Weights of a small multi-label image tagger.
Model: 32-pixel images, arch nf_resnet, norm none_scaled_ws, activation relu, widths [96, 160, 288].
Data: trained on pixel-art sprites of 400 made-up characters on tiled backdrops, 4.6 epochs.
Rows from block 5 of a small multi-label image tagger, named by matrix and row number. Rows with one number belong to one channel. Each number is 128 + 24 x the weight over its row's rms, rounded and kept within 0 to 255. All counts start at 0. Numbers have three digits each.
Before each channel's rows are labels from the 100 images, of 14976, where the channel reaches its highest value: "responds to" is what is common among them; "patch colour" is the nearest of a few named colours to the mean colour under the peak. Only what is clearly more common there than usual is listed. The data: pixel-art sprites of 400 made-up characters on tiled backdrops.
# convs0: first 3x3 conv (model.blocks.5.convs.0.weight, 160x160x3x3, standardized in use, each kernel summed), inputs 0-53
# convs1: second 3x3 conv (model.blocks.5.convs.1.weight, 160x160x3x3, standardized in use, transposed, each kernel summed), outputs 0-53

responds to: purple
patch colour: purple
convs0.37:167098151166144122136147144162125102129148161119152138128154126145123127143141138098143131164125147087126130111157109123139167164153168182200084143147161141117149
convs1.37:153140138154166136132156117165155195125131133109135165156159135151127128115104159112175151152119120099171106162134119126145133146153132109143126114158160150128168

responds to: red
patch colour: red
convs0.29:132160168143135147134138163143138149131150167137143162136161134143148152157164122155135140148145163116145147112144146143119149134168177147164150175140147134139131
convs1.29:150146157142153189132137175151174139138136141138136158158168146151152172175144133138152176134141144118149134150149135156135132138152152129152141156177141149135138

responds to: large; green; white
patch colour: green
convs0.55:105114150095148146112109108131127098124128130095065150144130108101117137158106084172092129111140115078116144147097129118104100129127117123154097126149134099147124
convs1.55:155127133095062137145149116113107129114119126106176074134099101148125126104132186083164124090161104120119149125139114117152154134111143108105155139119123144124127

responds to: pink
patch colour: pink
convs0.115:129145143137145131158123135153150102063150167131115153134148079146122122141164124128137121155132137102138137098092132146150122151156159153136094139177149114118168
convs1.115:136150125145147181123112161153137147143148120136136151147169124160136130165112135157141133155130157105181111152144117138144120141151171116165131128141155133119145

responds to: blue
patch colour: blue
convs0.121:153145146087155129101156139157138135124133141108116169135138101145102113139127138176132108088121140084164066129104124129139159130141143176103133155131113132112158
convs1.121:120133110123127163103126147109151107141113112157133095134125149150168142196164149149124176140165145129135139170161090147129134088115144148130152188113137151135081

responds to: purple; large
patch colour: white
convs0.116:153146174131151144136125161157139131146160154143119170117159108158136147145169118140129136141148162126135144138131136141129132136165166140146146163146147135140155
convs1.116:147144151142164185136136174159183135138143141129142155164162143145146179174138140137149169138143165112156138161152129161136157146147147132157138157159145153131141

responds to: purple; white
patch colour: purple
convs0.24:147099160116139133130116148162142098126151168139160157098136084123153157182159156121154156141139161104136153107139083155164119109159171160146065154172145139151143
convs1.24:164133130148158148162146128160127164142122125170150127150143110148135154125138143103152142138096126106165134161145134106133130155170192115162156125137158158114160

responds to: pink
patch colour: pink
convs0.69:135161162158141142155127161164152140111163178155146147112147122157126153165147132135132128171145158099134135115123136173149130137171165158158141152157147142146160
convs1.69:144144146142159187124130160146177138131135138141139158160158138152157159170143136153145167143140172119156132159160120156131127135140165128157141161175144144126139

responds to: pink
patch colour: pink
convs0.130:139163159148125161152141173147165120110148178166132154151158134152148134169156113153123134163141162124159125114121137174135135136162152130141134158150147138141142
convs1.130:125145166141147177128134168180163153129143146117131167156150135153150162172141134151143153146153156116147137150146125154118138147158164131176142163170148148127141

responds to: large; orange
patch colour: orange; white
convs0.95:171141120077099114098107112119138119098144118064127140133140123161083124110101128151132134108114125076102120104133089102121151099103115119150120124119113139083118
convs1.95:106135110101121128139107147144123095146122158166124130117148101153135128123119138128124131144113106121129105143140136150134150161193153119128071148136160128150087

responds to: red; large
patch colour: red
convs0.117:111132115109128105116099131128121126122121130068066115093123121115065123103113062118063091136121116097102128116083100118079120112123124138123118115138144094084127
convs1.117:142110120121108138111163100125134127093146151152169139143116099124159115149111156096140135036129144144151115110169128125168125149137122069095112125125080149179114

responds to: green; yellow; orange
patch colour: brown
convs0.143:177132162119116150116155140162124158164155139089138159126164109174122149148149134167138135151133133129117128124143105137131166121144156125132108160150138154132144
convs1.143:146155135152135154146108134125173135151150160116116133141142145154139143141171126132151136146147176117150118173137122168127156129143153142159135176144165166137117

responds to: pink
patch colour: pink
convs0.103:143147162110153155146146164161149147131158159129125152117140105143131126150157125134125137164152166114146130112119141162157141127167164163130124163149147139131169
convs1.103:124146143148142168127125170140151141143133132168140156161156154148146157174140132137128162130152178117151131168174118153108137135138142140163151166130127149124122

responds to: red
patch colour: red
convs0.74:120121131094128120115078130119123134125127117110117134081144064114158166091157106109106092147129119125145117089125159124090112079130125171143147131116180070111096
convs1.74:128133113143181140156154127141178120135101133117126120144082142100156139155125143129137163100139125141091149143114131199138149155086117149099091181134104134125153

responds to: red
patch colour: pink
convs0.67:137153171131147148137147159164160150144153158121138158118166117153136141145150128155120116133154170123137141129122134154128139140157169147143139177152148138135125
convs1.67:143149154156153189138134176132173136141143133127138157163155148149153176175141135143151171131139153132151141153149132167131140140147140134154147165171139159130139

responds to: pink
patch colour: grey
convs0.111:123161172106133153165171165152149135113150154115120168123152091167163136152157115130112132148138163133146147129113150155132128152164167119158137163135164141134129
convs1.111:124150165150150150149116182136165148135153143127150162143161151150137143167137132130155171132140138126165111148150107154116129123150138127163145160143138138131130

responds to: large; black; white
patch colour: black
convs0.126:140174149158098160106150148155099049107140138111106153138156138163144149165141104131121127125186129144123131110127123068119145131134147126140050153124138132128154
convs1.126:143136150175154140152140149163125155104159143128126126116115113172074122099085121157149112161116119121117164121112145164111182160145163156131136158125146139102155

responds to: purple; large
patch colour: purple
convs0.123:150142168132158153136129161156134132137154165127125154152186134149153151168149126128147116139157151123131159115132123141145140143161165148163112164139142108126156
convs1.123:128145143148170165142152135142156173127129121093150143160145128142164144163147153142157176138127162107144122151151137149134127140130143126151154148183136164144137

responds to: blue; large
patch colour: blue
convs0.154:148131152111124156140164155136145148134159159102117156133169077144128125151145116148125128138118152095137104128123122138132172134156150162112127141151161152113144
convs1.154:126152147147136147144127176120157136140154122157173141151139152167151155181146148141143156124154169143141130157164106148141131125140146134154151164135119139144115

responds to: red; large
patch colour: red
convs0.77:137148137143117124120115136111138103084158135130146121113153110140128111143156123151125119135109130112170110079141133133134148121158147129142146126105111121109100
convs1.77:142143130120151144130143149155151140132133139146165133144130123150156129184139152152170167153149129096113166134160154185149156166112125164142101154160134169138149

responds to: large; black
patch colour: black
convs0.73:147148152153086146104141149149094062125139141138116150135146119153141153173152128100135134159147155138133125107130119102141134125143164153162051141139138127123148
convs1.73:171125148167158128164131135155131161091121117120127123102116103143090125083114133157147115164098153097122131137093133146165151147150169152123147144141145122081171

responds to: white; black
patch colour: white
convs0.112:119136141088128107131124138126105120143102131105082121088141142116076115103135091124076099137098139123098111111103096141075130128148145145139118155133150149071135
convs1.112:150145155107084099135151123102085104112104154121178112134117100112120158153145159106160117123133164120141153138138118105172160081104132105153147143080138154180137

responds to: large; red; blue
patch colour: pink
convs0.124:144149156106151118168148159153130130140145147104125152129167093144139140136155121139132128153130133119125130114122140142155138152146156178126122151174155135132179
convs1.124:129136137165150170132129172119149150146123135138144160144146153143162137144131130137146172136146158116144132176164143151136130148121129118168147145130109159132136

responds to: pink; large
patch colour: grey
convs0.6:104139164126139145181124162137136129130141148139127139092176100141127148143142112126115132172115158110129155116130135156114140145171156135164136166158158139148155
convs1.6:141145158142151181131137156141176152138142124131129170176158141149147180169141136135150165134145167117154136153152146151124124135143158133154142156148142154134139

responds to: red; large
patch colour: pink
convs0.98:107148136100101092118099156140097112104117136103088119064152119133090134108125083128060128139122131137106122095116104129075123085143151161133095151121149131081127
convs1.98:150097097134091128152121116099091100099097123121140147120135071087154144143171152110156096133119159090121148143121126098172144125142132112141132105097134143150141

responds to: large; white; pink
patch colour: black
convs0.110:162152166138127129159152140143141131157154151112156148127127114130136136149120147137148149149152140131113142136157154196148171150134148140134099154139154167162138
convs1.110:139143166147152148156146165162158161144126166139143151166152129142159164142146143127153168126132169122143143157175141156139152137143163117140145144158150181143129

responds to: white
patch colour: black
convs0.79:138128156078115155099106138157186149142204138116113151123137118147126158156127099127086112106172139091127143115101092136109135113152154098149133111166097103117148
convs1.79:140168188139140141135158145107124147140144102141122135142167130149129149138115159152200154139145099148154143122132130149144121157132123135173153115133151131127119

responds to: purple; red
patch colour: purple
convs0.44:142158156097148145131141145186149130141137182114113152112167086148118116132151119163122121142131153070146112121111136129118145119167172173151121154156153131122146
convs1.44:132147152145132175110133159112163148130145110135139151165141165155146134171127129142149161138151137123149114163151133147121139114128141134173149160135136147134122

responds to: large; yellow
patch colour: white; yellow
convs0.39:103135118104122111122098131124109127138107122076068116096120120108081127097119059111056101120111120107102132117092099125065113092127122126121116123129134104080125
convs1.39:147124107108100104103157085122113097055131143143153138116126089092133119136126150104144138051124152122140112108153129102167152139144116104117110114114109157197113

responds to: purple
patch colour: purple
convs0.144:159085150163157113118153140160134105157137149127136154143150130151139108137134130113142137168129144134125130116134104131151167164143159184200080147138164146103157
convs1.144:150143137159154145137164118167162190134123131140129168161142131140148136112113165108183153141124120098162116158136120129147133147137160109161138116163149158131184

responds to: red
patch colour: white; pink
convs0.89:137136134123128148111088127160151121127136133094098134107128104150127140113115078118083115098130134108112131085094114124094122080133144132144103127141128082091096
convs1.89:139115091095130149109109135095117123095153123137139163158150093152181134165125133118144144119126148124192064124153125112158170154123115141119103132108105124132103

responds to: pink
patch colour: pink
convs0.102:135140146136128134160100124153132119115153158117107154128129105153105137131155116112095090152134150132123137108086138143137122143152143141131122137155146110110159
convs1.102:133142147146156158142112181133134138140124141099156146147165118130169128167137140159157154139137144104148132166172100145135128123136129133172148163133122143139128

responds to: green; large
patch colour: green
convs0.132:144132169127127155121138154147149145144148154130118144142147133141152155180134120132127139145188160122128157108138127173148145134164177152146108158140147128140135
convs1.132:151149147170160176162149167123144166143163122124081162143154113149172140128136156129151152147121153106160120165135140156154133164164190101147153160158143152126154